From a checkpoint of a small class-conditioned image diffusion model.
Model: norm layernorm_no_bias, patch size [4, 4], width 192.
Training: ademamix at rate 0.0007, batches of 128.
Data: trained on cartoon faces, 19.4 epochs.
Rows from expert 39 of block 5, named by matrix and row number. Rows with one number belong to one neuron. Each number is 50 + 15 x the weight over its row's rms, rounded and kept within 0 to 99. All counts start at 0. After the name is the row's rms in percent of the matrix's.
# gate: expert gate (model.blocks.5.mlp.gate, 64x192x192), inputs 96-119
# up: expert up (model.blocks.5.mlp.up, 64x192x192), inputs 96-119
# down: expert down (model.blocks.5.mlp.down, 64x192x192, transposed), outputs 96-119
gate.103 098:43 52 55 56 36 65 55 56 36 44 42 60 83 39 51 32 49 58 67 22 58 59 68 23
gate.104 092:57 37 59 44 46 73 57 38 57 28 54 51 35 46 31 40 69 56 41 49 55 69 76 47
gate.105 100:43 59 24 53 52 46 49 45 43 59 63 83 47 48 53 47 57 16 51 58 46 52 56 36
gate.106 111:49 29 52 46 26 59 55 20 23 42 46 79 57 65 44 47 60 58 51 65 70 51 67 69
gate.107 091:42 62 45 49 46 51 47 37 56 75 58 53 92 43 31 45 50 24 25 50 27 57 41 56
gate.108 088:67 34 71 65 43 41 46 44 52 69 56 70 60 37 58 39 73 30 28 51 57 49 97 41
gate.109 095:36 55 63 65 56 57 33 59 61 62 58 37 49 44 58 81 29 89 72 51 62 36 40 36
gate.110 100:31 58 48 59 48 41 52 46 39 37 69 30 47 45 58 59 80 27 46 40 61 58 69 69
gate.111 099:78 65 43 63 43 57 34 55 25 64 66 57 36 38 51 42 51 86 64 49 34 13 37 34
gate.112 111:60 65 52 39 34 15 40 67 75 67 54 56 69 66 71 52 66 47 57 49 34 29 54 50
gate.113 107:68 38 52 40 25 32 57 71 68 30 42 61 73 33 56 46 61 52 41 43 37 43 64 52
gate.114 119:52 47 25 52 74 43 51 38 56 34 56 34 51 52 64 44 36 57 17 52 44 52 57 61
gate.115 105:47 26 68 72 39 54 37 38 36 58 57 34 45 64 32 71 53 71 48 52 58 39 59 36
gate.116 098:34 42 78 35 41 63 42 33 42 35 44 54 67 99 41 17 58 75 78 56 17 59 59 52
gate.117 098:57 33 42 58 41 33 64 59 29 37 64 55 64 66 42 38 69 44 41 51 68 42 29 28
gate.118 096:41 55 17 41 24 77 37 37 30 46 63 81 52 53 38 86 54 57 23 86 60 28 77 59
gate.119 114:71 37 40 50 59 35 56 53 58 57 70 71 50 53 35 55 69 47 34 39 43 12 35 39
gate.120 119:57 69 45 60 32 59 58 58 53 70 79 54 15 41 49 29 44 57 50 58 35 24 45 12
gate.121 096:52 43 45 60 61 64 54 42 46 45 39 63 76 48 59 49 48 65 50 41 45 52 54 66
gate.122 090:64 44 58 37 55 66 64 59 54 36 52 73 59 58 69 30 68 32 57 67 45 51 50 45
gate.123 099:56 59 57 48 52 53 53 63 55 45 41 63 53 37 42 43 62 29 43 34 44 42 53 48
gate.124 094:63 28 70 62 51 37 52 52 57 61 63 49 55 26 20 56 48 47 56 51 25 33 20 46
gate.125 093:70 43 36 52 44 45 48 31 34 23 57 38 31 65 51 42 42 68 54 61 37 43 41 65
gate.126 112:74 52 62 49 75 25 48 79 12 50 64 66 44 54 41 41 44 22 36 53 17 49 37 53
gate.127 109:32 30 45 41 49 77 47 33 31 49 49 79 50 65 26 65 22 81 44 57 50 55 50 48
gate.128 107:50 36 62 38 54 64 75 34 24 22 63 79 95 70 34 27 68 49 34 46 40 47 47 52
gate.129 104:79 42 77 45 47 61 84 51 41 31 57 66 51 54 45 44 47 65 43 49 83 52 54 48
gate.130 096:79 41 59 30 20 66 62 36 45 70 75 79 43 56 45 43 54 57 51 67 38 56 47 39
gate.131 100:51 41 57 41 62 63 45 43 66 38 53 41 49 71 39 34 51 66 40 58 57 64 60 61
gate.132 095:37 50 46 57 75 58 25 59 41 85 62 60 56 56 48 44 37 58 54 31 44 60 00 48
gate.133 105:74 48 58 36 20 16 40 56 79 31 34 64 73 65 47 50 45 42 28 58 52 28 43 57
gate.134 085:73 34 24 32 69 29 55 52 28 41 35 69 51 45 50 49 45 33 44 49 35 32 51 14
gate.135 126:80 43 46 40 70 57 50 37 58 27 40 24 65 71 40 48 26 79 54 35 66 50 39 56
gate.136 098:76 47 26 54 34 19 34 87 78 62 61 55 55 56 59 71 33 56 49 56 58 15 31 34
gate.137 095:63 52 37 46 34 73 44 34 29 56 47 42 72 55 46 53 31 66 51 35 39 34 47 42
gate.138 110:94 39 70 54 55 19 56 54 71 68 55 63 33 61 70 44 77 52 57 38 61 55 37 56
gate.139 094:41 69 60 63 29 60 36 51 47 72 33 43 52 45 57 58 93 58 58 33 48 57 50 34
gate.140 094:41 63 41 57 41 36 28 38 88 35 58 47 46 42 52 58 43 67 47 55 31 32 74 46
gate.141 089:59 33 62 41 34 38 61 29 71 55 99 45 47 39 62 59 71 47 62 50 68 66 17 64
gate.142 082:60 52 66 63 33 54 66 59 52 37 54 63 39 53 74 48 57 53 56 42 64 59 25 25
gate.143 097:80 54 60 44 40 49 53 21 62 22 63 68 89 46 57 35 42 73 38 58 48 44 52 59
gate.144 101:36 56 37 28 51 19 57 55 69 09 70 52 63 52 42 68 44 67 46 80 54 36 49 21
gate.145 093:20 52 45 60 68 50 42 46 24 49 52 56 45 62 82 69 42 19 57 72 24 65 61 94
gate.146 095:58 55 45 51 36 46 60 54 60 43 37 53 56 72 25 49 25 49 49 53 79 47 37 52
gate.147 097:29 85 16 44 42 54 36 30 87 40 76 77 65 51 44 47 50 33 52 39 58 52 65 62
gate.148 096:41 52 48 64 52 12 43 55 72 41 73 39 37 47 30 40 92 58 37 71 52 19 44 55
gate.149 093:48 41 55 80 32 59 30 45 73 79 71 73 62 41 32 57 38 63 53 52 11 43 39 60
gate.150 094:38 40 34 40 46 25 50 41 45 49 33 52 55 41 67 64 61 41 44 44 65 49 41 50
gate.151 106:54 27 51 54 61 77 54 39 19 21 47 61 68 52 22 49 47 55 20 65 63 53 70 48
gate.152 094:51 55 57 47 46 37 77 27 39 45 35 50 37 49 57 51 38 49 39 54 45 34 54 66
gate.153 097:45 66 69 39 57 87 65 38 38 23 28 65 35 33 32 65 51 52 57 72 36 50 61 59
gate.154 097:36 49 24 62 44 35 41 39 88 69 61 67 71 54 60 57 64 71 44 64 63 36 51 38
gate.155 097:27 44 45 85 47 67 44 38 12 64 36 49 94 56 71 52 73 63 54 39 48 41 41 49
gate.156 100:47 36 41 41 65 47 63 50 70 23 47 80 70 35 45 58 66 30 49 64 65 46 50 53
gate.157 090:88 52 24 36 47 50 29 39 66 37 47 67 73 58 45 61 53 60 37 48 44 30 46 33
gate.158 099:55 60 66 38 65 58 67 35 26 26 52 75 42 79 42 41 54 52 49 62 42 55 63 68
gate.159 101:79 45 40 39 47 50 23 67 32 43 39 37 91 42 58 51 16 54 54 60 15 42 57 69
gate.160 089:86 08 46 23 53 50 38 51 35 27 69 87 40 53 40 57 40 53 53 76 55 46 51 36
gate.161 090:43 40 52 45 45 86 66 42 72 33 70 51 48 63 63 36 60 76 32 42 82 49 59 24
gate.162 099:53 51 43 59 43 53 58 58 43 55 46 54 77 23 81 50 14 27 58 46 38 33 42 52
gate.163 107:87 39 51 48 57 10 51 69 44 31 65 59 55 37 57 54 59 62 47 27 33 43 58 26
gate.164 107:64 54 30 35 56 69 44 30 63 39 34 47 74 55 34 62 11 67 73 39 52 33 43 43
gate.165 102:45 64 64 36 44 41 42 69 79 58 65 38 69 65 55 43 31 45 49 69 36 65 38 62
gate.166 093:33 34 46 26 99 47 57 58 90 32 45 58 23 48 41 73 70 43 32 49 51 58 75 75
gate.167 098:43 43 76 51 63 49 53 22 69 45 36 18 20 64 56 55 47 51 53 67 73 59 72 80
gate.168 101:43 47 55 71 43 40 59 36 56 71 64 58 54 56 56 40 49 64 44 49 92 56 40 54
gate.169 097:54 47 43 55 39 51 50 51 56 72 38 59 37 36 75 52 51 53 51 23 64 44 50 67
gate.170 093:42 22 45 85 43 09 17 62 43 39 64 46 66 58 38 73 46 66 41 64 77 31 26 74
gate.171 097:66 56 60 36 71 37 64 41 60 44 72 38 46 41 56 58 65 32 53 42 48 56 34 51
gate.172 101:37 55 39 66 38 73 59 25 45 46 53 57 94 58 41 62 48 49 33 59 52 40 63 64
gate.173 105:61 72 45 46 39 32 45 42 87 27 56 40 54 73 23 48 39 52 38 23 45 59 51 62
gate.174 122:42 38 54 57 55 31 57 52 63 59 61 33 47 59 42 67 54 68 51 42 49 27 38 38
gate.175 092:76 66 58 38 55 73 52 40 66 18 47 26 36 46 71 25 39 42 80 22 54 90 76 68
gate.176 103:65 19 49 54 56 16 59 69 68 43 61 36 41 48 49 62 47 70 50 32 59 30 43 48
gate.177 102:58 53 55 62 41 54 52 62 25 35 17 68 47 73 47 35 59 59 56 47 30 54 56 21
gate.178 112:55 53 51 42 55 47 62 69 77 41 33 48 36 37 50 62 75 31 53 40 58 69 71 46
gate.179 106:81 61 29 08 40 41 19 30 77 52 63 47 72 76 25 42 62 48 61 60 65 53 57 10
gate.180 086:40 78 35 47 58 51 39 69 67 57 63 43 59 56 57 08 11 52 57 58 60 50 61 52
gate.181 090:52 69 51 67 41 39 40 51 74 71 50 72 56 60 67 23 95 44 31 53 59 42 27 27
gate.182 084:46 46 26 69 80 45 68 27 45 17 61 43 44 46 46 29 68 33 51 15 57 50 44 58
gate.183 097:31 49 55 81 58 26 53 43 60 63 73 47 64 43 68 77 66 44 50 24 62 28 46 75
gate.184 101:29 63 24 89 45 15 16 34 59 42 44 26 75 42 22 69 65 72 56 47 49 31 30 44
up.103 092:38 27 50 71 58 70 60 43 59 37 57 23 20 60 57 57 62 63 65 38 43 46 75 45
up.104 098:42 51 42 52 56 40 38 75 50 35 46 50 42 40 60 29 71 20 41 52 42 89 66 90
up.105 095:56 37 56 46 55 60 47 42 33 54 51 31 53 55 53 79 82 51 43 68 47 48 37 48
up.106 105:62 56 28 38 56 24 49 81 82 74 32 49 44 46 76 66 30 37 46 42 33 58 37 47
up.107 095:46 56 60 48 45 49 75 66 40 52 49 42 54 34 45 39 44 53 56 63 51 37 23 23
up.108 092:63 41 84 42 43 48 42 70 43 56 47 36 23 58 66 66 31 76 77 36 39 51 22 26
up.109 089:51 47 43 62 80 10 44 59 07 59 67 50 41 24 43 42 38 40 57 49 41 44 31 47
up.110 094:55 33 55 71 35 52 60 65 46 49 41 41 43 49 72 47 45 61 51 58 37 36 28 38
up.111 104:69 49 63 34 30 69 75 57 71 48 17 55 42 54 62 40 54 34 51 40 41 69 83 38
up.112 112:34 66 51 43 48 38 35 37 62 75 40 45 68 67 46 44 36 60 49 54 61 37 53 64
up.113 098:79 57 51 42 46 33 57 34 51 41 48 95 85 54 54 35 20 54 45 93 52 57 66 76
up.114 100:44 54 59 70 62 41 53 66 69 38 66 54 45 73 29 56 73 43 27 55 61 49 60 52
up.115 097:38 60 29 48 41 93 65 62 63 64 48 44 74 54 76 36 05 33 58 62 33 51 44 81
up.116 095:25 59 46 49 50 57 50 40 19 47 59 77 25 52 20 46 67 42 49 69 66 65 51 82
up.117 097:53 72 37 40 39 99 53 47 31 37 41 54 41 56 59 25 21 48 52 81 28 48 68 58
up.118 096:45 65 45 23 38 70 55 38 09 36 24 74 70 53 62 87 18 58 40 54 48 51 56 44
up.119 108:20 47 39 52 80 46 52 29 80 63 29 47 39 37 39 68 44 58 41 51 28 61 32 85
up.120 103:26 39 56 46 86 27 45 47 48 35 31 60 76 34 44 64 61 28 46 59 30 61 76 74
up.121 098:62 47 32 51 38 36 51 40 86 62 59 57 67 53 31 50 51 56 69 38 51 22 28 09
up.122 090:67 45 50 71 33 52 36 26 59 52 31 32 59 21 38 53 29 51 67 50 46 40 54 49
up.123 092:68 34 51 50 47 50 54 37 57 71 40 46 48 52 59 82 38 55 56 46 54 43 56 48
up.124 091:58 65 88 58 49 52 68 67 27 46 46 29 56 46 30 47 56 27 45 36 80 70 52 78
up.125 092:60 52 56 64 65 62 71 62 58 55 51 51 49 16 56 75 38 80 60 40 44 39 63 51
up.126 129:53 37 16 56 85 38 46 37 28 38 52 66 72 63 42 62 21 50 28 75 75 61 17 85
up.127 103:76 46 39 40 42 24 34 65 78 52 73 31 38 46 69 37 24 45 53 25 61 72 33 40
up.128 106:70 34 43 46 41 60 32 57 83 83 67 39 40 45 46 62 55 52 66 62 62 45 49 40
up.129 102:40 62 29 68 63 32 28 44 75 70 62 43 56 37 68 69 57 40 57 49 29 42 56 41
up.130 093:74 27 52 55 33 86 51 49 49 54 58 82 55 36 17 60 73 65 46 49 45 46 64 48
up.131 097:17 38 58 70 57 57 54 73 59 29 75 28 31 51 55 25 75 59 34 64 59 70 57 47
up.132 093:46 40 51 59 47 60 61 38 49 29 68 31 60 50 51 52 59 37 66 33 62 49 60 31
up.133 102:47 39 41 46 47 31 68 57 54 13 72 79 66 69 35 49 48 61 47 53 61 45 63 74
up.134 085:52 64 67 65 30 33 31 69 56 69 53 51 66 30 50 35 40 56 31 53 55 56 62 46
up.135 118:49 27 53 57 52 32 59 38 33 42 62 53 39 65 49 66 71 48 69 45 71 46 42 51
up.136 114:67 49 39 46 39 30 43 42 84 52 82 39 64 77 09 55 58 33 48 24 51 24 36 18
up.137 100:42 69 61 46 60 79 46 23 32 63 40 22 42 65 44 67 65 53 46 60 65 63 67 53
up.138 113:44 67 25 38 56 65 53 50 57 56 23 65 75 59 62 34 34 46 32 55 39 54 53 60
up.139 101:85 46 61 36 57 54 66 64 43 52 37 55 24 38 38 35 59 41 43 63 34 50 53 48
up.140 102:49 65 42 37 20 55 44 61 74 33 53 61 24 43 56 61 42 46 60 44 61 82 67 45
up.141 090:45 55 82 63 40 62 60 34 70 57 43 57 43 40 32 69 34 47 49 49 37 72 64 41
up.142 095:24 60 30 57 54 55 52 48 37 56 40 39 68 54 48 40 49 57 34 12 46 62 47 36
up.143 104:33 62 34 63 70 57 26 51 28 49 59 34 64 59 47 35 39 45 39 45 34 26 55 40
up.144 091:37 45 08 47 57 21 38 42 57 33 90 35 66 55 16 43 29 79 41 72 34 42 35 43
up.145 095:45 40 65 86 15 68 45 33 59 59 56 44 40 54 55 68 43 57 54 36 67 58 53 57
up.146 093:67 58 69 16 53 40 61 59 39 44 52 70 55 66 35 24 58 31 58 58 38 38 57 44
up.147 092:30 57 49 54 65 47 60 44 65 50 59 54 78 62 55 13 67 53 64 56 71 58 49 54
up.148 104:58 66 10 44 52 35 39 48 39 53 63 80 56 62 45 44 66 46 28 84 62 47 61 69
up.149 100:63 40 41 44 47 35 51 53 30 58 69 21 44 51 73 48 46 49 25 62 79 58 25 36
up.150 090:39 54 29 59 32 08 33 34 38 45 66 74 71 52 35 43 31 30 37 51 39 25 57 48
up.151 100:42 30 52 51 43 53 44 41 26 27 63 47 58 46 79 25 71 68 35 61 72 57 90 74
up.152 098:56 51 50 50 58 67 65 46 46 34 22 61 45 46 58 31 43 48 59 71 64 74 75 58
up.153 098:45 57 63 34 77 82 68 40 60 26 46 77 39 32 32 37 31 52 53 46 39 56 41 60
up.154 098:63 55 51 29 57 69 45 49 48 41 45 28 46 45 57 49 18 49 45 27 35 39 58 40
up.155 097:38 57 39 49 59 24 40 74 66 72 16 24 64 42 55 31 48 57 60 51 47 28 30 44
up.156 099:55 47 45 46 28 47 49 59 39 43 65 71 46 76 28 26 46 55 41 49 44 58 48 25
up.157 090:53 67 15 68 32 67 31 43 56 57 43 44 58 58 41 58 42 47 45 33 84 31 15 35
up.158 099:18 53 87 38 42 87 68 42 41 49 35 44 29 79 59 31 78 69 34 42 76 61 62 52
up.159 106:26 56 60 56 49 28 29 59 46 40 62 29 15 49 50 66 67 44 69 19 59 50 24 17
up.160 090:92 35 49 31 69 56 50 54 67 18 64 90 57 62 28 34 55 40 49 70 69 30 41 21
up.161 092:48 50 57 52 40 86 44 37 57 30 68 39 28 66 24 49 59 78 48 59 58 54 42 48
up.162 091:59 35 47 63 62 53 35 61 25 32 59 54 33 44 45 70 32 35 51 72 46 64 52 56
up.163 098:22 52 52 59 37 49 73 62 66 45 09 25 26 56 63 27 54 40 54 60 47 70 68 66
up.164 106:28 68 24 34 70 76 59 17 59 41 37 35 60 57 40 67 66 62 52 40 42 46 52 37
up.165 097:58 61 19 63 41 23 67 38 53 44 57 63 44 64 59 54 69 32 37 47 34 41 63 56
up.166 093:49 38 45 44 73 57 73 63 57 46 44 48 37 52 23 39 62 32 44 58 53 65 64 69
up.167 098:52 71 47 52 49 29 33 75 61 64 68 22 50 45 75 42 23 44 59 59 19 20 28 45
up.168 107:52 41 49 50 52 69 51 27 53 42 14 35 45 71 62 54 45 41 39 58 31 36 34 55
up.169 092:60 85 52 47 51 61 47 49 47 41 45 66 56 38 43 67 22 29 46 54 73 44 48 41
up.170 104:65 68 52 83 56 47 19 53 35 59 68 49 41 37 26 70 36 54 30 21 60 30 20 46
up.171 095:46 57 50 74 42 37 61 70 54 71 24 48 48 46 25 44 39 35 53 86 47 30 54 53
up.172 092:72 54 49 68 56 84 61 73 49 48 45 39 35 21 61 52 63 60 44 45 52 60 72 45
up.173 109:56 43 54 57 65 64 41 43 22 70 45 34 61 35 70 45 69 41 46 76 53 61 39 64
up.174 115:43 47 55 49 45 51 43 37 49 50 27 43 69 52 44 58 67 51 50 62 51 60 47 85
up.175 092:32 56 60 43 95 39 62 54 26 46 42 56 48 46 74 37 86 04 46 26 57 57 63 82
up.176 101:38 47 81 31 61 40 57 62 60 45 52 68 53 58 36 70 28 60 56 59 69 52 77 72
up.177 100:50 25 43 46 40 42 67 62 29 54 29 62 60 42 55 65 76 38 54 56 35 45 76 43
up.178 106:49 44 37 60 97 58 23 45 42 29 64 47 35 53 25 37 74 50 62 27 78 79 65 41
up.179 103:56 53 26 50 73 58 36 62 47 60 47 60 44 53 44 30 31 45 29 46 21 50 49 51
up.180 099:55 56 26 35 45 06 47 63 33 45 44 47 72 43 58 36 34 43 31 29 13 58 68 71
up.181 087:50 59 48 66 14 39 33 78 48 40 41 61 36 72 52 40 55 21 41 25 52 45 66 11
up.182 107:45 57 61 61 80 50 73 39 50 43 31 17 44 51 75 21 61 59 26 34 24 56 31 71
up.183 105:27 72 59 57 38 48 43 54 33 53 67 53 22 41 45 27 46 27 41 56 50 24 53 26
up.184 094:58 29 48 35 46 29 53 71 47 64 61 42 49 46 65 56 23 67 43 77 29 27 45 39
down.103 096:76 40 48 33 57 38 29 63 25 32 60 73 43 59 41 35 61 44 32 46 49 50 53 66
down.104 097:74 77 61 43 38 34 33 77 41 63 32 61 25 61 64 43 60 54 25 44 66 54 37 55
down.105 094:51 63 59 53 58 40 46 35 45 76 55 84 51 56 66 48 61 49 24 81 52 79 43 69
down.106 101:73 50 29 42 53 56 58 63 61 17 54 35 63 41 22 55 61 52 53 42 50 39 79 43
down.107 096:53 47 47 40 63 41 59 41 31 52 66 28 43 51 60 51 46 44 76 13 52 52 59 62
down.108 087:66 47 46 61 76 56 31 40 64 46 71 45 25 55 48 38 09 44 59 72 61 46 54 44
down.109 091:47 73 22 45 60 86 64 31 79 60 63 37 65 38 45 40 60 29 49 54 36 68 72 58
down.110 091:58 64 60 41 57 56 48 68 33 41 47 68 63 32 47 57 25 40 83 52 46 58 77 41
down.111 104:49 38 83 52 11 25 50 36 50 72 45 60 50 39 44 49 40 53 35 35 50 26 36 65
down.112 104:40 50 41 74 62 68 48 57 56 30 44 30 52 36 44 35 49 20 73 55 66 32 60 48
down.113 101:53 64 55 65 46 81 23 40 53 77 46 21 50 60 55 41 43 51 58 56 47 58 34 46
down.114 115:32 28 63 48 29 42 45 30 50 29 39 39 29 51 75 83 54 40 51 38 58 49 41 32
down.115 100:62 73 25 32 55 41 60 54 58 60 40 52 71 46 59 64 58 45 30 65 78 50 43 58
down.116 092:51 48 52 59 53 68 39 48 19 22 38 44 67 31 50 40 43 63 81 44 20 51 39 58
down.117 096:33 28 62 54 27 28 30 47 42 45 59 39 60 49 42 48 56 19 47 45 30 62 64 42
down.118 095:23 30 36 55 69 48 66 28 63 62 40 29 75 21 66 69 51 28 75 47 63 38 44 28
down.119 108:62 57 38 34 58 54 47 48 55 52 56 47 61 44 59 60 57 36 15 48 49 54 60 52
down.120 105:75 60 28 24 47 60 60 54 68 62 58 26 67 60 22 49 76 56 51 71 61 46 67 38
down.121 097:33 47 43 51 52 43 54 59 51 52 55 54 63 21 53 38 48 55 25 35 46 60 53 76
down.122 083:25 36 43 64 35 45 34 61 40 46 44 41 42 94 31 51 58 37 53 49 50 49 72 61
down.123 095:31 25 71 78 56 44 46 63 34 38 49 47 27 62 62 70 61 45 47 61 46 38 42 67
down.124 094:73 65 46 49 55 46 61 56 40 45 51 63 63 28 48 60 47 99 43 59 67 41 27 49
down.125 093:59 35 40 41 55 17 42 49 72 33 88 69 60 57 46 55 58 41 49 47 38 52 51 15
down.126 116:68 49 50 51 70 38 29 64 51 35 65 68 40 67 20 20 47 50 46 49 62 37 58 73
down.127 103:43 61 48 55 37 37 86 51 36 26 47 44 27 63 27 28 59 99 37 40 56 51 70 59
down.128 103:78 60 23 58 30 57 57 39 61 46 59 66 48 83 37 57 56 42 42 79 62 39 57 39
down.129 105:74 51 62 54 67 57 79 41 59 31 41 58 32 49 47 49 57 46 35 38 70 21 51 42
down.130 089:38 47 49 58 55 47 64 51 69 71 45 77 46 46 67 73 39 26 87 47 52 51 36 79
down.131 098:61 88 60 49 45 19 35 58 59 45 60 64 38 57 24 51 42 38 35 48 53 49 37 52
down.132 093:62 48 49 24 68 49 43 66 31 54 60 57 68 54 39 50 44 59 36 31 46 57 54 76
down.133 103:24 57 38 59 74 83 20 48 54 66 48 27 52 44 37 38 38 31 84 67 64 44 60 40
down.134 082:55 44 99 51 31 29 44 59 46 49 20 60 45 50 45 23 31 50 54 31 38 61 45 48
down.135 117:76 43 42 30 49 43 42 66 26 05 50 61 37 39 63 48 65 45 40 38 48 36 58 61
down.136 108:69 53 65 58 30 33 49 47 35 29 32 39 45 55 44 67 63 21 51 49 52 28 54 66
down.137 102:31 24 35 57 51 68 54 32 43 50 34 32 19 54 68 68 55 29 42 41 58 55 63 58
down.138 109:72 65 50 68 41 48 29 49 62 33 52 41 38 39 46 36 74 47 64 51 62 24 54 51
down.139 101:42 45 63 18 33 15 49 47 60 56 33 57 62 68 50 39 47 60 27 44 49 77 51 52
down.140 098:48 41 35 64 64 63 84 51 49 33 48 14 64 50 44 55 44 59 46 50 50 46 50 59
down.141 086:55 63 53 71 61 78 56 61 55 43 49 22 55 52 46 59 46 67 68 23 49 38 58 34
down.142 094:71 55 37 63 40 58 48 41 58 33 35 38 65 76 34 43 57 58 44 41 75 20 57 42
down.143 105:43 38 12 48 62 69 38 43 72 50 63 51 44 49 79 36 19 55 75 73 34 30 50 54
down.144 099:61 74 27 54 72 55 64 50 51 61 55 74 56 34 57 21 49 51 61 65 59 33 47 52
down.145 092:52 32 68 66 64 44 21 58 27 32 51 27 20 88 46 39 54 49 70 41 39 36 49 44
down.146 097:39 47 44 26 50 52 42 43 82 76 27 59 46 52 64 20 36 40 61 60 35 69 41 65
down.147 092:48 41 60 48 66 59 57 70 29 47 50 26 93 36 43 62 20 56 62 36 52 70 55 35
down.148 099:69 55 75 94 48 62 59 46 59 66 44 40 62 62 42 02 57 31 57 57 40 55 39 71
down.149 103:33 67 22 41 83 74 54 50 81 29 67 58 59 66 26 61 39 62 35 67 65 43 55 49
down.150 094:54 54 40 60 61 64 37 55 75 75 49 38 68 30 63 42 59 35 94 68 39 71 52 44
down.151 099:43 50 37 65 36 64 56 32 86 74 40 54 25 63 37 55 28 22 42 64 50 66 44 60
down.152 100:67 83 17 59 64 57 54 46 69 78 61 37 51 43 50 16 49 41 57 44 52 39 57 52
down.153 099:47 41 40 25 68 61 40 62 37 59 42 48 64 38 42 52 40 56 47 44 56 63 51 70
down.154 105:57 49 49 42 44 55 61 50 38 62 49 43 36 70 41 19 54 41 39 64 58 71 32 98
down.155 099:73 77 43 38 39 49 63 57 62 34 61 62 49 37 59 63 50 58 32 52 65 40 52 39
down.156 099:34 46 25 37 46 49 46 49 71 53 42 51 31 57 31 54 49 47 52 52 56 63 57 28
down.157 091:45 69 51 75 69 49 60 47 86 60 31 28 52 22 57 46 58 42 67 56 52 45 49 64
down.158 099:41 47 39 45 37 82 56 49 68 66 29 50 57 39 53 35 34 20 59 58 28 59 35 62
down.159 104:87 63 22 35 43 47 42 84 73 26 57 39 60 48 42 25 47 57 58 35 59 57 62 45
down.160 090:71 33 60 20 29 60 43 46 36 40 26 56 48 82 29 34 57 55 40 47 63 53 25 46
down.161 092:66 55 57 34 26 56 65 35 48 61 75 58 75 60 23 41 55 51 45 53 60 62 35 72
down.162 094:27 21 62 49 45 61 34 17 50 58 30 36 39 57 47 76 40 37 56 46 57 61 32 44
down.163 101:66 91 23 46 43 45 56 46 39 51 78 48 48 59 52 35 49 57 29 50 65 41 45 28
down.164 100:41 38 63 71 41 56 46 26 81 70 51 49 52 74 48 84 35 31 34 80 57 43 27 55
down.165 100:41 47 47 59 34 41 31 59 47 43 79 75 38 44 81 84 51 50 45 46 26 52 50 58
down.166 089:64 70 08 62 69 59 55 69 46 47 29 66 54 39 53 42 61 54 65 68 64 60 41 46
down.167 100:54 62 38 52 64 73 43 43 44 47 43 55 61 67 34 66 40 45 75 46 61 52 53 36
down.168 115:55 40 36 59 40 54 53 42 71 71 34 63 37 67 71 64 43 68 51 84 69 51 25 37
down.169 100:50 55 80 50 43 57 43 41 42 47 29 44 36 42 55 43 30 64 67 48 37 71 38 64
down.170 106:75 52 44 53 61 45 59 72 44 11 55 64 35 30 49 57 65 49 51 56 34 41 59 58
down.171 096:70 61 17 57 46 62 33 64 70 47 42 43 43 83 25 41 19 65 49 73 58 38 47 15
down.172 090:37 42 35 44 60 57 39 43 41 56 37 54 27 37 45 30 47 35 62 40 46 56 76 70
down.173 100:88 40 77 48 34 20 52 55 51 51 44 68 49 51 48 65 58 51 29 65 54 23 43 45
down.174 111:58 46 43 41 28 40 51 49 33 33 35 45 64 46 58 61 36 67 32 42 65 50 51 28
down.175 095:42 59 25 48 37 63 49 45 60 73 42 44 19 54 53 40 47 77 56 69 53 61 43 57
down.176 101:58 61 66 48 40 40 41 41 54 68 51 51 38 42 69 34 64 42 49 24 15 54 63 78
down.177 103:58 57 43 61 51 66 65 66 43 35 49 40 40 50 61 74 39 76 48 58 45 71 38 48
down.178 108:72 72 18 47 65 49 35 68 53 45 39 55 46 52 52 36 54 53 46 21 47 33 64 64
down.179 102:35 61 77 65 30 58 38 34 31 83 63 42 41 64 56 75 37 52 43 63 34 65 24 46
down.180 088:37 37 49 57 57 50 78 30 51 27 55 29 56 75 66 99 58 53 52 72 52 35 52 33
down.181 093:54 38 33 31 29 34 72 64 34 34 55 57 51 34 48 70 55 53 61 35 58 40 71 31
down.182 106:85 41 43 37 57 49 43 73 60 52 35 68 62 38 43 46 34 46 56 50 77 37 33 32
down.183 100:61 61 64 65 54 48 41 49 38 58 36 55 40 62 39 28 52 56 46 64 33 44 51 47
down.184 091:35 31 55 23 65 32 12 40 29 60 39 51 34 62 68 65 47 32 43 69 49 83 35 65